Weights of a small autoregressive pixel model: activation quick_gelu.
Rows from block 5 of a small autoregressive pixel model, named by matrix and row number. Rows with one number belong to one neuron. Each number is 500 + 50 x the weight over its row's rms, rounded and kept within 0 to 999. All counts start at 0. Numbers have three digits each. After the name is the row's rms in percent of the matrix's.
After each neuron's rows are labels from the 100 images, of 14976, where the neuron reaches its highest value: "responds to" is what is common among them. Only what is clearly more common there than usual is listed. The data: coloured fractals of 300 iterated function systems on busy backdrops.
# fc1: MLP up (model.blocks.5.mlp.fc1.weight, 512x256), inputs 0-127
# fc2: MLP down (model.blocks.5.mlp.fc2.weight, 256x512, transposed), outputs 0-127

fc1.261 093:408554488529508506463454467412492473471482445458541541533457492537579552558534478522537548536461354502571506564486540456465550486508440479581470519490471425474486496523460449540481482481608453499433526580485494447451455461429531489493545609463473490564469445478534522611446507447554498505412443410440530519558515487502539470518490530371402491580518466476464499519501500517479526459470
fc2.261 097:521567541603558540575560431573521555427473412470566538543586457543380390379492559468452541574557534440512542483481557474480532454473629520406499446465561536495543493569535471547511500360471528484565535469492538537501531495423532524508425475529557497542514516548549526500506497469521495450555432518553566539470372453536538478454459541472495457492488562471545532522596465451519535539483
responds to: purple

fc1.182 101:567428388564491532489585479508545539528529434447543453493487403523482519498441458492440423481411588462462450456449588482451441444495631519540566551463524563499477539549427488513463537565436475548606522551502441436457444545473432410574512504546480514448559575535515532513475537481516511497476471478546528452469478463508471588466406478432510627479539462473514457519565585575541521480539
fc2.182 097:436402450469480530500449471576457409583539497528523494589536582598500451593490494525482567502524486455536534493555523439533450392498527493594531548502497497538413462374490478542463463483462597516531520408506492525406471499601476476621471537512488479461642586584427517510457563474435445522512533500484442415499513530489456451495507480454385492566591447485546551465460373468464503591449
responds to: orange; grey

fc1.92 093:395548585533447487514529585482543566430526558499407397561566591445471499551455468505460506614402504494451511456545592469523478489538482512518389507444458561559555466623651478465504613500451495501436510537558606440420470449456542514461525476467534455556501485451343360514488484492423483478489505443490444435511542498473664458463443450462457525497453470471501548500551452528464548551510
fc2.92 094:546551609536430458558515472482507449610445398409549466446548478439520488505552499497425490437505600521580518521419431546593486443525464537415513450491491524513561448525458575537438607586450577489444586479477538565547547538497459506444552399522530511439467424609647470455508535489511622412442461565595530555505439587561511534558584548502486496412451495508521431491438518475499441511544
responds to: red

fc1.99 096:541500559548447513534484527610490594559451477393454575481563511477520581541441420485540576528429479593558525532515474534470502452566494449469433501539535539554453552500539474567524519404517448545357480498418565439488510580497431559432561471453525596488498501491540461529547475547395605525536587496553512500509428485534509463492402546413493487494502484469494674474385443511457551497528
fc2.99 099:545517488531441536551502457430396501457537616495523573472550437510506581557523446455397507427449434603507611542463469463528519452439466508513498539436544488467514477507385549466461582561505517483482513505452511511547452391464494567438484522522488501464556561580459491535402475440448464445592470469546485507593526593494567490492552478497440453530599532388480449431507509471572547542529
responds to: pink

fc1.255 094:503528481478469494487534475429569445508466581453525551546575511548592504597477531539514529392451529492492529508445558466483556472497525543507402533524490487542433414506511507495488520474459433452491443567469502537507530563497508529457423483466490557489512413499525440554500481473538461524523458543439494644491495497485498527561467521465570444537533547584549475521463523473422575462460
fc2.255 095:504490471515457483447436485504487534444538430466487403478384493551480488445508460487395548565567523461449476498496435587502449470527528503516499477465544530521488512542475469528466530424489597400528509492574488515551412516493435459564414623475565474478486553555413513440513459532479463401447530466571498516499502508437607494466407448530486464449490596463433588508490543461598532517525
responds to: orange

fc1.84 099:516484494544527521548490474504492458478506495528465486492547395592574433456402478568503564495486461440514536441498447489555507500560420539559525508465532537474521476459450455494491546475423484494463517535466578520425442457667379490495462551400494549655454531421410505463561459471471489528447405554536593574512428581481576544532481453529524465513519611554365541465452556537478489615526
fc2.84 103:428500475475504506515449600493466451495503482487535498598485519401466536481505427530499489423558511537403507494515533454524613434498523448543552551585564395526484477530504465458454601441390502478533386508524515616533572523473551472511463547578499479530546564560553551496552439437490526519496588538498600545459577441508485538557408514580451555489461498518454494596499450479439430395477
responds to: black

fc1.146 097:505498430512518392495451574536521481560548567371479389480477451514466467461526480451490510459471527558441527429512508527534485573506446463545504455492512550453499454577511635535542591430554525518512513449461511521481533455556488487471496561520458488566498537520556528445493414504488522450472449546380544455513353440486359527503502539479395538358496494476484469486509394480563550532477
fc2.146 098:397524458521522450428451487422449551518564503513519525429471440551494516512504551492430471476529525451517545369580501470450449503551506579562539520450536522471421522483501503603484519510592528466388461484429448512506479525460472548479481601522528418411466614403543530537517488453571400474474464529405403449559557452547537578510610466475487475527435514464393474544419547490494502515478
responds to: teal; blue

fc1.26 108:503544577463544551539525430509526442576620481500572534538464477457429524471546485496550513498541478583421531522449563406534479501443562487518576571481494539558518514517394483483510579606428501556530471402453442460531532487422453496451543464474510575439463542513521535482488480481559487542488459460514500411554466440545533530488481553524399527574385569488582587552456478561428533451473
fc2.26 102:493452492459506486529538485473542451525432426568608536498513430523512507521440588430581439504520561411632436526550398503472550467480497437512479453477449470539565474489416565538539481555528458477481620493497489564487574530501520551379512496514493507544522499506474519477551528517469490473435470549493496535579440533456507517631532475451509471557508544490484490551511507454494560480397
responds to: orange

fc1.457 104:581453555579556413380570481413535529513455478510473538472491439376529519424510483547459539537492537529429505400416586546587544428522501455532429603519503490477412475539454470442490491520447465558559556422508535572405420537508490469488448473471526456604520475466508575539487504475451558496502494535487469500458533528504450479564521520483520444491575478514491517527441457544446574459520
fc2.457 111:506519503496476464572458461538430599452548545433475535530463501471513533471465524487511454550473503459585541529497524569486429537439489514471537341497474458531573438610517582524480581448514596544448497589563571606482522643562529481470548507476476450556483547507471528466469508505499570520503543512590537490509513522512557598494561587501628477485464464446540553396453485472603515518525
responds to: pink

fc1.415 108:455467513506449509494532527542429474464567432546490517445584500497476403535465514508564548490558538418525487528507610514508548628419518466557541542525519509507573438532538499449559520516441470530481539453510513572513496370525422482553466483448488550517572626493575525534502522440597455431490523530585475482483605554446547470519489544522490484525475458443508438464544498520526503584570
fc2.415 104:517508552488457518591548506457476507537494506439485468456496517440480558461536528487547513510438490478442427545463527535523392559525537510517603450551410487497631557505549488523509534505555465563437477452507462545486579535487435494487410386545589491506524482569511464312438543573516472538375464485500438483389450510487486550482542500444565574466450479499506532535567500583500542507410
responds to: orange

fc1.426 094:509512518501488499499421519441454525542459476505464516440568557472568435514539494534506655446527572520559523443569579523546466425481469502513599470490499497441553532428582423373543477521458393556484420484448492546485546470510467443483503451491439470463480499432381559477487451461555576469428460596558541516550502462477504487440547564482514461500474608516499543523541523440508538469514
fc2.426 094:518505456435497504536487474590504569457523568545464464502442419531512467572561516424505457529561597462492489483462458502512476523486471480547504595491433507543424481528425468487465474513514542455424531420548443531543431437502584498503464431526570496522384480452544437458575383515563477471541571552462542467538497506547530414559503484522414552432573452527528505516504427467416405419506
responds to: red

fc1.493 091:395511492570455509601347538483460460516541446492436492457483479470473515431474510501546518418445515438493613526516456576454474416391475422506464456485511462424502519540584579384611443476520481513462569535510438467562533460526571467502461624497467485541454496489546533506602590605462498423442505590480505464471496453477547457448397508553456567550471578505385501535543568464430474533453
fc2.493 100:579510599545530450536536513497544406563558545497476443536457544414550521469533548491527423511538472538507478523431449445539424579495476559421465481575488499542539428471440444471441556525583485439452481458456469483504506429581506472503499481530538475531508562461557486419479429460486408547596540466405418494470611459602509437508507512496517542555440516522563507508507413463547547478565
responds to: teal

fc1.66 106:421530528473494571489505576566571519523531466441411578623494544534450465549443423543522526517478466545483504528601359453529559468526596458584509449482485426450541506508570428516467557403486483615486547467496436557388477480541485593479506475560416416539453502406518520439601482508403532494437434511483528527530478481448486593414524487463395481535459525553490441462536532531524492513616
fc2.66 106:501492511483500527446513538480608445492478523458433457521487434456556519588538522450506464523544524461495567520496570479494481484572585514595452503587569593492523489469494517505525530546502450470431537536498477602590417503464519434417482502473530630494491460523513461541423520542561526561588483425488429616489427414516511529521470585470465453535403525451513424503461495507498472464428
responds to: white

fc1.414 089:419525453541501509555522457489487531511475511480491459464567445558567436478492488468534538458409499515484413563555475476500553613475596540384491502518509586473408496522495471514531498525428520526552518548434490511505433510552489542485445445563577546506576527460434508479541582549484526434464439495610464529422520462516451540585474453515503610531479578559601510508473508425553495459470
fc2.414 101:456482375559521477479553484587576575527459474445570520424497521475543517586479483501560485480563446543548568460450545507477485392470579548494510536443534551506433494538539543526578364597503487527470536488640476487479508585538459515518544377488442508553454498539522496622536491513465481502419529516563566499425452542446521511436525568437487516488535491478373515413510483543504577529424
responds to: black

fc1.111 096:466459475543545546523496521449544493502522439570367406458535554451589548465475538496505521479542514522582487478524549417527468456528557501513403579485462585567565489531483514566448540565440485519479533537555547453477403318503439548524518510427506411495521531437520491592577517433533440583521503504445328513499479570521553523495463511424471505499596526373558592579487506503492539513436
fc2.111 092:510482552595611425440434424581501462457496417548500542481484570586534483519456539492522544415419599546485483462422426436567518488527531484456523472483445423424565482403590529623468577564437547530515463573517501427508476472446450598406514502537531544550541382549529544468429455464510557414464394549487471509471465551427470530523544460496506521485530487474451518592539562531626526429494
responds to: white; black

fc1.24 100:463493497455527508578464529498527470621526513488391498541481434563529431515495446550529442523535472532523508533479539501445480522454496396511473579485472490428469445474468569470469505496444457552473385568440426417477541475525398489490471467509458464479557465493545519454542475444570534598526439462510528542478327516546441458466496485479489451474518417464553452552621461530478526559412
fc2.24 097:545449527534462470420489466411497553526408483553583511465509482497501496484446505404387476536499591435539454447499473491530484403616425582492459424493494468454444484664503558519560477478519581456517519495527510455591506451373530481450493557436539432518535493478501466465528538596426517502496497547521487426456492512499446513513520551436512650517411582500488448450497466456520501451499
responds to: teal; dense

fc1.37 095:489441436512526519517465545536494568551427520568500490489468590566537394477548510488587620479531460560486448492560495521486564434479495478479499490479448457533529525549509529516422564473547528577583466520456497504515561492419488464479565566578520422660409475534500462486524569543485507473515559443512470500529421550554457550619460524512551510567506653475524493443478478538527480551514
fc2.37 087:442537436458511482535535449530482459561538444433551507463477577500413566607448580554557536421448511396491513484410490506495456423443598558427463456475490495463462530513421557450500435501527495478493417447489438485546454461470426478594525453551483515546525514507386532420492580486572550493513554472416468486497561519522487472464462525543503463447428515565429517515504487473495523475447
responds to: yellow; brown

fc1.342 098:512515482459437423570389456474534487541582417505457447582482468609499522608435408541492497582481571573495471518468539506534577494558445428507596428519518569558463504489407524489486604514514545461482454514543432476501372476491463591482438428515454502468491535513378505506446451471494521485485477431488467529551434507545534481434540518434456526489505426449511512410466560513422425631490
fc2.342 090:538498564562521509512398462508562377606542493486475438472417545465441536507433485549575485572459485486435483483540490544414534528485539458502514467558494603507455447488506493412510520531429567525429386574472492545517513410484476509533452483540587540538520538585481543547450428487447562490508544488580457503594530534577549536468494485413482464555546444513526528481611439455500462581585
responds to: red

fc1.28 101:518531487463549439519528524456498649421492485530548499578533399416473508544503478401456513450540469434445419503440424474568527500490567475552487476479568509415531625495486591460519511462513509535507508602472364473512507603546499458554502519542627527538613537564527521442434474430489499517488448518546588493480518439493468587554585503537530611452400441462522571431566481566500368475422
fc2.28 091:512466559468403547451421419542534474542606569531584422522539509549516491475505462470522576573544545502467480553493492508417506403486467566455455517546443367608474391423482530498511425471600557513506471543486576440493473461525534490514459524485465534522415480491469544550557506443488526478547575540430594564471488415484551452539463555500565416520507489466543483545430492499481535483463
responds to: grey

fc1.479 103:530415483450463434558435552521466466427538484487532591421506483424557526450447573532405449504463456429507445646487533515509509560553536470573548413475526531506563569599526413570497512524492484487432484498518522586581522478498559441557496536511491452532432565472548496527548444545580568450454446508538440406483492500507552433562591434524484513522371477465505575539441463486520447515431
fc2.479 102:564572402380520545401636476464498433481505511564535406515454507507538420467494509544483531505475486524491565546516609487570447467474512544459553513494504525516489425448523522482458581524449502380520506557438468485498420450492550504513458604497569487493538475417498423529503499466506465492537487488560505526575540459431553560458404530467397447451455491540482489480507541539498496472662
responds to: white

fc1.155 099:489473426576500422503453535453516506517510457472453541508494449392494538595468428565530487469491556548578499464513521545551460446482527533531523437451553543520455421473513482562460434561551588501406545545582486474531468556461533467531475450497525631456451461464518524549535548469458543582533538426462503547453525423515460480616382503370550596494557577458549502433502457475513476486496
fc2.155 106:550509446415522467526591475519546434501541522535410566493542461486438483540489557537513575542580471553546510504546473461529587466439489533463457527575570524488519569389579400406564477478543520446547421460497561481521534559507533457420514530461565633504517527451561514487468519673566498553576539555545504492468475522527494457417526498526506386523369540510546488532463580501478495493519
responds to: pink

fc1.104 088:542509611547502434528503627433500481516478515565494432521444467437554490534513524364457499558485460508601519464460557534554517534492481445559490495486485543513584544537477507556529536493541498444532574490502503419462478513441481384533495510509574515530498525385530506490568475559475612457474469514515506579517459518478510482646518566565500495506449470482419426479427523536532477521540
fc2.104 096:515487475506590455489531421535578589485507356478581590495547544469545527483409472559508479506515557488577525559518439520487488470466500530486585562449478556461416455423522494510465524432522428501523392532524564443596574522482488580478515485495457528523503497550415555505381510524522488492486466559438536525390481509454509502440565496503492426578510474550518454535447449567536452551477
responds to: green

fc1.179 098:419526504461386467431536487543557505484569471427476540628559409460496451586578457529486469508445617458444543448499464505587388493511384497510536453621462480553460555437492524527515489428435504517420471473484537415534525592541508509476553478481496547497574471432464539497526546458549472412519509496488503534445518428474538574456490509481539479421515473474428538539353417493554474441457
fc2.179 095:489512487479488510492487470533529536455522515445564541517434542531456488499517531495545463511505353576537499444510415618518445460415513484425493566455601485485516545514494510485405498496536492524529487536523475520482478473467552545498538474455529516539490470507444470394483365454407513528491499573493579427482461481614528472441504540471465509604523533519424469509611597497414524472427
responds to: white

fc1.471 103:527524476586528553539485518480466512493505514441519568490572482531467533447524474562529534509445598563577482487488443556525481500564560552491511495491500467507431542511468535525418466514503482551417509504530530491487463480527500516509509546497581488551457522533447541571513622413443568471511425520487511475447588595438417556385480532518514474569444392354592531574548530538466561443514
fc2.471 104:449499550521446549490575485590493564473521616523481479523515488377430500507442487447473485499496508473502513456580514462541532458474448422468506494553541466564515469487569550523490454537562493376490495464564596480467546523482437482585400516545522447472501525557603410547528459441544478609492518511523476467579450478676510454478499487448488436495464520478564538484429471532465496549495
responds to: pink; red

fc1.505 087:498552512537554414493384519490432453421477434527562546403557544590497433635502481442574565578445556586496440557454637466526532543420451465597529547471536479531458462516532503377529514507449468536567534507518490458485419571546499504535534499519501503512488533443443468454524559490505453482613560498467485464504584450490500555467551467509488519536454441504476553520474433593412536503581
fc2.505 093:514513510504455439519580496408554422442513474510443523582526458495480598451499554482438450456422481398485500385452518590508558475474445579411365510498509516462477529491445480515507545434528605530432433554429453443481489554438568540595475484505492401561423527563525424519521624452469486609568445428410543462481456545463515458457460500544568484491425502497526597548480558442557494519503
responds to: brown

fc1.189 093:517561560602465503512439506450544509552495542449501508541560492439452486514529530476504498396535397513500538495540484490582588421441526540542512437563543505529516479511494465490501503478467455515534542497409454482513437423500575588439491518543544455532535437516443528437518484570451517385531470514430452599539501465473564540420543513486538627413501485532543512447601416559494456443463
fc2.189 092:429435475532497529558481555565542509499475551569500479546554521640565520500445431606527564512505496516497437576468544482531514465542471480535493562463450502524444480515455543507505485506462545554564423539533540430405487568462502523428549456435475505449534443543556405519473468390543455617438531486545546493555409603546500440503461498604437450577443509547503554472520581471597493517585
responds to: yellow; pink

fc1.70 100:488520465483519462526393491541497467472499471529461456434491531468478511460610482367540499490459588484497405427441520521541439515433534521603537520490549423535452572479494424488647490553408426508476438503523476467496568536526520541611523504483548379464487488544470507408463535534617512502523514474502514617495509507526495512499546485435499483475506473515457510477561483548520545507552
fc2.70 106:509544474463444387444502549595462458572590507513544476548588531435440510636514480535536516553434459502458432520453481480475453526494461497419542492444433581410520467527561567574447533523484538487402542472429547497374491546526502467466415437571579477452495529503497481490505457514487371565410464515499476463571554459480452494433482523506565400501413540437494463488507559422557485447547
responds to: teal; yellow

fc1.322 101:509502487519494524527474556495424535478559449393516470483595509438423519441515397529499486489466514497412501446392509596500599550547544426514483417541493540507437501477479538534440486464534472480503452564576534497589344469542514555570513496534564542554446460600483544449540496570500453515577590574422431412409489532504448483585529459543531556578495526565499480520464513483455484500428
fc2.322 104:434532458472435526543470541449511527526542406533534522505532458440573480498542437535400544551488508478575391368483504496526505564512524476518606612449512389448525443474492396366465535514450504492512571509444486467548490533462549491490465475455561526490502455463428420519491448458496556496563564548455509548599451504524448518510511462506438560459458524430501511501588432494577535546583
responds to: white

fc1.147 095:424488397411474460455584394491497410515585436514489491524559460504502430522646580528516539488505482487518567514519463470425592461441501472449507490487542489620553444454415538490436396548493532476502465493556442473472507465533479603521498499445498551540375496550457576497522512472512420500460523402638507521515482489499491509499415495540492559544498472545565553458530469531489576521501
fc2.147 101:526519601617582449533505575440437509568475486502562494463503539469460552448485483490450482568462543612529458488458552493463421482510506515464439487469527462439568524540468435499495513511587477490412513477465478526537498461570617461512551474541504542477600547547495599505551514511390519519630534488424524518459513445535551476447509476544459469486552554476519447587477554448443393488485
responds to: teal

fc1.279 098:518537386523446503506489484442439383416476551493429479495556571521629451491545528432464524424465455433479480484584477525472455566509561538460385501448511494511515469529404459477644499531503467570428414493435524469602516509566577565540476534516522537606490442542491537407489554513468566492432503552408444501454565516448473470454450531562455575462534445482515466545480414581416496621506
fc2.279 100:483466440421552572523553497489499499581501570492543465542403468429482432447422494630465509507505534511532524530489464490555532535565506494476464421453512424532557549354525583525417560521497507507504534484503590536402493479550589532527506446491514515411501575423483464435429391480492479427522486597562454510498550500477505475521577478512507499457496477576540462549414453587511506482553
responds to: brown

fc1.278 100:456454558410493512413505532451453551432554430531422493482507565474465573488543498477542536440630571462462454416525506456525503523511538586599485585527525477518414560516528502530536650534507502476498544452467481463504459409612561537501540482541490525521573502553400443520538439471512485465501360435466569523510433481473520580473590559456501436491460516496445516529525512567456570464493
fc2.278 096:576461512493500521602445485471569501494545566505520590490549432555463473491477467475418449562518493578609526438528413503529503444424459422418438470424522493473458446554522555446438469493602532419551512448567539478633490553431438500519519493541507466486538433548530435515456499540495514486480616538423512546466436533507480535447514567590486457472572619477570515511503440501446436510565
responds to: orange

fc1.223 099:430474406452562535566588489408471413569552575475518513468499507505495478471500480429519563426467508454453490489526457480468456520485494470579436538452507523506526622488503413559506449585532556503439574538554569469581468524492356466498505458491533539457473560468486509495386496543527525563535519599467500581554532443453488393512438575464519484488426524379469590505500510440494477539537
fc2.223 099:560463583439530521404360534499544583465505484469471540400421532578542503550463526577478495497360472501514472508474439450514534486478497534488537494463454516455494504555478539454426451492556498512488461421486478469483542475519522476525488503531531534517425544485419458555456476448546413589407503482466473514536518502680469450502627510475489532464435536507455552549627477459467583491500
responds to: black

fc1.384 100:516445401492614445548518441589492507421449403461567482597516479426564469435514581486515483501486578429576474582480457507593568504509420519520587526501562438470535515470463391598429499530477428534438471477473520362553543551484472459609551429513535500450404479503512569437449460548470486513488497417598456538425482497451481554530390499480485583419561426556480454531421516569517467443379
fc2.384 099:498449506621484473460532465579445528563404560507524501435416549584615553457531453451385580511534437524463551473477565536462513471522536555419559493492454581563517456561504572446501473482480567399498486479574459519511412385447449459580560456504507500543484549562458481520455535530487474459507412425513482442461404509473449479493481564482516491552463465539556490528582607518607490523427
responds to: grey

fc1.61 100:500516431423483415491529584572498396509565535462503471500486537608434507436548531497453575486480478478498473505510536503439485510460378398581506497569510551514503494505467524575483513571543581498395452524550417526525474494388487437564426439542469555461533475415464476481415418528547508507526488498431502559538439481407566455434551548564509427546501447530454484603453422481455546446500
fc2.61 096:448489480434427521478482484542477503520424553451500544529508499458419469517565434527510428512509527464501563521507568435492500577504544510487407532527605537442541514508476494458527487479529411489485446568556537545573474541493398540541455479463508453510479556491495449560587554601552537481467441557638515523447518520555513530542472487478507463511502492457480473402521493505413483555485
responds to: white

fc1.292 097:458512486451560460491555505499572485484558460516445499580491462469540477518442512558476485473539429521410555420544424449500414436482474512513494573476481493474475473436575454391577524584466508455418596518541449432448527536540443526532551482401455424522472473507436468593583466428460468431419464442516532575532487546504471527464432534510499507554537504470420531527586345531431500482503
fc2.292 098:518508444494493468582507575536491547600394431480471537569637330451421561513561455474521494483419522462525514483521520436503549569554522437515488452542456541564471517532498544530537559417444468439516481414581466516523476560478516498515436461544472515457480553346502475472479492495515548537561522492404422483490438522490425494510503524423494490447493564409534549600549514469518506517477
responds to: grey

fc1.344 098:450360443528489502552523577503571523557517488493528615546537420562458515454429498522532544533525581492593453544536513473456532533501397510506451504530518542442521456541563431503590408479553476523435548504559432472502457477535483527500439522457536534561516486487533543500425380534514512457571535489529452379425434484570506481356454516421481552547553484515451602504468456429528472503585
fc2.344 099:482503501481532443502495410518525524439521523518477430511513566467491518579478441495444508533365491452526433408490518569433538573454505529394515510448446458473490422539488593444578455542538577371466477578520472557412558506495497550552495476454422430462535565543443474496476496431562449463480453560483540553519478555518433522562580439529436509460518622448571460520504571418616444525498
responds to: purple

fc1.60 106:542532554547374446529474491492541515570589601547509439558504446463447499516535524432483466448525466537487525472505457445522479520521574498496531476425445559498563602552444503413536552450548579476473500492516492448478584468530517467469447506444461485395476454516573523441464572410445591388599610383471595519507482480484506425545521411507413524460554540496466548535584454558485545505548
fc2.60 100:467469417520566460529533503525495532507455389391430604490603468534497524524432479574500439553475576584523493507398547541410420434532428495614463456554523476543537484596553573435482444531470475510535553531490519531496534433436561452518462593473480439566546516484553534488521451552500459505608511567464523571571543576547447495424566467514519495570449475479596487542601380429449469500484
responds to: teal

fc1.46 102:454546507556546472507491517533518539480512480480491516566545476495516471480468559561439462516451598506492458585489472478460494404521563503496549481404492607480489457587530505519499531446495537520416520430492490515485485506539615525509502608421490515514418473466425507395446428581521622504554480504492561524463606495372480494513454530541441504512579417476511659468483530534449436545473
fc2.46 106:486494443441383534592616546493531428536468487437507501531465496496482549547366459517475484439556536534403465481429466522483577445635483619468536478481381487539461495516570394450611484486498500539454511480574518539421458529378515470465500407546554479493595426459532533455517505479456495556523530547535504444511447436401517496543479508575503520443491454422511419547495475550523496528466
responds to: teal

fc1.106 092:511547479454555543499613451612459464446507518481526526476534511543539450437558494469441455520473527526421510471534505486489440528573469521522554455471599556544607513466498423560492434507475483513472537549562535494595536506507365501377547510611518621495516455513399394439616509524577474410444420513474413550495622471468510532494517554548410524545550506463497461473486483581505476545524
fc2.106 089:531525562528492584442427444516512475610483509490537531580445416434519513486565506522447458544580462434593518470496426566455468524415538502432464413492593582490441463503494498517500426411453432529472474518486520437501605527554564468493441589465484470426485559484548492494469545536408526627467605491507470515543560518548442454503548491549492519505548479475523511525500485465530476492499
responds to: black

fc1.57 095:414571517477562376442526579514476496551440454509419414464478507473503456487538483506460559490447518430517487381471583498492566493597507520524538407502550546483552447548528489485502467440505445461553459522476571559511463591406523575577592498476521499523532523545393491514473436507478413561550521487577409583515531448514545552545518473469488470509551465535553497544417595476535503530543
fc2.57 096:439473433551511473530457484484514472464481461624464504476568564567482550426532477416504502433530495447616493569568485530538474598501508489382547524452459477544547548507491424491464517533521529420479516473524456465598571493562504465485441516416582515528479486423438509454551600565452509435423464545497597466465484503556508448476497461523564552571422448549579393485523544493571580504538
responds to: black

fc1.156 103:515569507442421508515523453544478482559498529556491529515535522481499432520601423484488584411455440526463581479542560528431523482485539463577516472540549483484542537569470454422633554520467472462571490612493555577528474490535503483478445497417563471472459483518585574561501534429404449524508506522517515502474533574512447537322484444463510437535484406538471416506499505500561485574496
fc2.156 103:431524543414486498560559498441508421425341463487586472485478522521499540460492552525532521575528438504536504455540503535533498459499515513537497445511532416513499589494492528511492524634498494499431572502487480471424481498464521420404567492542478420460594450504487517511524505563497497490469512547552509498534480493485550599456468509426490526430553551527567475497511417398493441467554
responds to: red

fc1.0 095:544530464523542596486547499530466503517459543516448478651520503401477456439505454514444366579468465480488514487506454437509411472515571445487481508471532540468507424505510496518450520362506498466550540598586584436399550441457409500477598447455533523444464522571500543524498503468559529455516541497475423494579460465534544497494486495572594459544568484512491518488512539510528537538338
fc2.0 097:536539592408471601535525493431506501562431616465475576538490591569531439441506592460514475514560601429590456596468439473581470460497507564489492551549463470543436541504513534488585553530490510515517531466535513459529435586494513512525597546449517506474564528407568533509557533500534573546450573399479514484497542467544569397459507577558495469491452532413541438586573501503461538490501
responds to: green

fc1.308 095:539524521460430509516570503456451457426404427554505542439521489450475462495576463487585490553467396530550457428524520391480480498493581525512508447508534568413492447545506345479526474523465490383439459388470488525454456521511426390569464459435526452602528554455488568461511563505563490488506493531546521482523442532544546542620490457459510476421528530472561518505613488477529484544571
fc2.308 098:517417556392544540560440463514504489533420453455588495422450457503551496512477522459501510584501489509547577488461453498530603522545471507451540518534570543556563496494613475470509530595401427531476501500526546525554465539478484547420448573534435586384409463447483403513467506397453430507548490422426564510514579541388426475446477442568501519572527531546453494519461500547430532522552
responds to: brown; green

fc1.293 094:469499551542521478512576471475408528408391492631460473500532559493501510556477479507474540437428479523472558643532521527477566621387468453481544522549583511438490430415450509502481456516493512503513436518527514494492474584484516508465550480579547548456480593438430499485498525492438511504537437477474567535585625514565430435459558555478478591524479565507469474399459443466402521594413
fc2.293 103:530548471493501544495515407570503579478503533451556517551516531614501633498537490460501407486550470498538524458487434438501410442565535571540468555456509355567517468531577497458557485486563489524495459442525463477467539481407566501445511474422562451486527449641511484546542525459516479540544532496540465479446491554493482486579497403482457503544494504450475497518477499538546513415611
responds to: red

fc1.233 089:520449532578497513446540456498483521428570514489444488510624507455503545573497545529500524539545472407475462512557452526468541376531479501543430546600406518496540428487422484514489517555428541541569508455449598524436441451412429525481511520447526514519513539582526580537401523477648455460463532534540547565527411486516388510575457439578516495600498546592453496502543524550460605517446
fc2.233 097:590432491497432513591478509508513476593510461477517515403535472564534529463520537629507425518479536409535422532569512567540528500464466579535526492469526449384389482474485570530475469540551490545422453415574507522454504537498566459417478468492502486503498511545486450542422571539491556628511542485615480520507529429575553554435473494410473526563412525534517497507511468433578478472559
responds to: brown

fc1.177 099:544563562506528530456501526473540436545611492494559533570444497479464442522506363446524505468486477544440472549434575367425595524515515479497476501537507461486422509499500426452451400494443596472478505563475528437549430439596484490488503546532483549463533493446563418595556480613490555518446555497540523475551424512500403511504507454549536601436588555423497484567545512437483526520439
fc2.177 103:516358512490506458521507513452477563578449515557515464504468467503545491480475552477436569516441460481556501593485425462558437512498499514475550452409520498575518570532527519570537525550549466487498508553588503523475504563531502632486405497528559461445436497587515433364580483484391515499404457524434382553545479493423620485475494465494605496422517523522448507513493549460525527545462
responds to: red; green